Weights of a small image classifier: 195000 training examples.
Rows from block 5 of a small image classifier, named by matrix and row number. Rows with one number belong to one channel. Each number is 128 + 24 x the weight over its row's rms, rounded and kept within 0 to 255. All counts start at 0. After the name is the row's rms in percent of the matrix's.
After each channel's rows are labels from the 100 images, of 14848, where the channel reaches its highest value: "peak on" is the class under the peak; "strongest on" is what is common among them. Only what is clearly more common there than usual is listed. The data: drawn human figures in many poses.
# convs0: first 3x3 conv (model.blocks.5.convs.0.weight, 128x128x3x3, each kernel summed), inputs 0-63
# convs1: second 3x3 conv (model.blocks.5.convs.1.weight, 128x128x3x3, transposed, each kernel summed), outputs 0-63

convs0.81 101 [119 165 182 140 130 111 136 102 141  97 120 154  77 112 131 104 121 111 101  83 120 158 136  98 104 130 126 144 133 123 116  77  94 108 131 144 108 143 126 110 143 144 129 143 141 128 130 160 138 131 109 155 158 144 106  97 121 117 150 156 190  89 150 122]
convs1.81 104 [132 149  82 167 149 142 109 141 128 141 175 148 142 113 160 101 109 146 152 144 115 107 120 116 106 101 110 152 101 151 130 116 138 119 103 127 130 120 120  96 142 136 128 105 104 113 109  95  75  67 175  86 134 106 132 134 122 106  95  94 127 146 159 135]
peak on: torso
strongest on: sitting

convs0.71 106 [111 155 130 129 128 162 131  61 127 131 129 128  99 125 111 114 128 168 104  89 116 127 137 111 133 142 120 124 166 135 123 154 143 168 101 104 108  96 117 135 135 133  98 158 147 109 143 168 148 145 113 131 160 187 123 150 111 126 167 117 126 157  89 114]
convs1.71 097 [100 114  84 119 152  93 138 137 124 117 158  93  75 133 102 144 114  50 104 156 161 147 146 133 119 126 130 136 131 132 159 114 155  89 128 119 124 128 121 143 118 104 136 139 145 106 159 104 101 115 145 132 112 101 113 129 151 148 125 116 136 101 123 111]
peak on: leg
strongest on: walking

convs0.68 094 [ 97 184 153 114 160 136 103 146  89 114 113 138  90 121 104 158 143 116 143 148 136 120 134 110  73 126 130 170 107 140  56 150 129 151 130 139 120 135 100  95  97 109 169 124 145 128 149 120 129 104 112 156 157 103  88 161 135 127 149 148 130 127  99 119]
convs1.68 095 [134 159 135 103  74 148 140 139 148 157  97 125 160 154 130 109 119 146 111 113 120 176 143  83 139 129 110 135 119 135 156 123 112 124 114 118 163 107 100 107 172  92  80 127  90 121 124 143 104 100  95 115 143 113 148 139 164 129 117 114 120 144 120 148]
peak on: torso
strongest on: star jump; red top

convs0.39 099 [102 128 147 138  84 123 121 154 153  93  78  93 120 102 136 130 134 140 118 102 125 105  56 165 101 114 148 134 119 157 116 145 105 147 128  96  98 126 110 129 151 113 113 123 122 125 150 106 131 116 117 190 128 122 115 158  95 148 130 140 137 143  96 118]
convs1.39 087 [120 127 151 158  72 116 135 154  86 175 121 113 158 161 132 103 138 178 122 145 155 135 132 124  98 135 111  75 123  80 136  97 149 120 153 119 113 138 121 120 115 147 148 102 126 170 132 155 134 140 116 105 122 105 124 144 101 110 129  94 134 103 114 128]
peak on: torso
strongest on: handstand; bowing

convs0.105 110 [149 151 132 117 173  72 157 116 129 119 101 121 131 143 140 132 111 130 116 157 107 147  82 118 145  92 112 108 120 112  74 162 184  88 119  98 108 116 128 127 130 159 127 126 117 101 128 126 147 137 145 165 108 125 144 150 156 141 104 121 196  62 150  92]
convs1.105 106 [138 162 141 155 141 153 129 150 108 112 143 155 135 147 142 135 141 132  99  98 119 103 147 109 122 162 147 141 131 155  96 150 113 114 119 119 161 126 151 131 106 153 132 146 152 111 154 149 104 188 159 105 134  81  62 157 161 135 168 154 109 149 104 138]
peak on: torso
strongest on: walking; pink top; sitting

convs0.17 109 [126 157  92 124 147 127 139 122 138 117 105 126 153 135 143 131 170 126 105 152 120  95  95 148 128  83 138 113 146 126 108 182 178 153 140 118 153 132 132 155 117 113 101 138 139 175 147 124 201 174 117 121 183 105 137 147 135 102 139 150 171 186 141 121]
convs1.17 089 [143 136  92 164 122 139 156 143 157 141  99 127 123 122 164 161 127 169 160 148 128 137 158 110 118 130 138 180 142 161 142 154 127 114 135 132 143 123 136  90 105 128 143 187 133 116 164 142 127 109 125 130 119 187  95 107 122 172 140 141 116 112 126 134]
peak on: torso; arm
strongest on: walking

convs0.109 095 [120 175 113 139 138 125 137 126  93 123 132  85  79 132 111  83 120 106 168 164 122 151 191 139 113 149 139 183 110  64 130 143 167  78 122 104 139 118 133  71 120 131 134 100 105 116 148 170 143 126 123 178 135 126 146 135 136 123 131 127  84 172 123 131]
convs1.109 082 [ 80 118 116 122 119 177 144 117 113 145 109 147 107 115 131 180 122 136 122 143 149 139 102 137 134  99 154  99 141 129 155 141 107 130 120 114 101 102 114  97 128 156 108 126 134 122 145  70  96 142 134  70 128 115  94  86 130 109 132 107 110 141  82 124]
peak on: leg
strongest on: running

convs0.35 092 [114 135 115 112 152 158 117  78 105 105 119 154 132 145 150  92 145 123 141 102 115 103 145 113 136 172 114 111  97 124  95 135 124 138 132 140 146  89 115 113 107 151 121 127 127 133 113 152 114 102  83 122 138 173 102 151 160  87  69 120 153 146 126 150]
convs1.35 091 [111 145 160 180 116 111 132 182 125 122 124 123 111 126 179  99 165 119  96 138 139 127 128  99 122  98 139 111 135 128 135 145 124 148 129 116 133 156 118 136 139 127 125 136 153 176 120  79 119 158 130 176 115 106 144  88 122 137 146 124 107 118 130 130]
peak on: torso
strongest on: splits; blue top

convs0.79 091 [103 152 122 120  88 148 126  84 115 119 108 157  95  97 133  93 128 160 124 110 163 149 151 109 135 142 136 128 141 154 105 107 120  94  97 122 110 149 115  98 180 124 130 115 100 147 130 138 125 112  83 139 155 144 115 135 162  83 128 107 124 139 171 123]
convs1.79 094 [ 97 112  70 144 176 139 149 113  69 111 120 107 109 118 129 116 162 110  78  96 116  90 145  85 126 134 138 111 122  72 112 103  76 126 127 117 136  97 127  86 141 137 110 125 128  98 117 120 127 135 143 105 109 113 155 108 110 138 125 120  94 140 120 135]
peak on: torso
strongest on: splits; star jump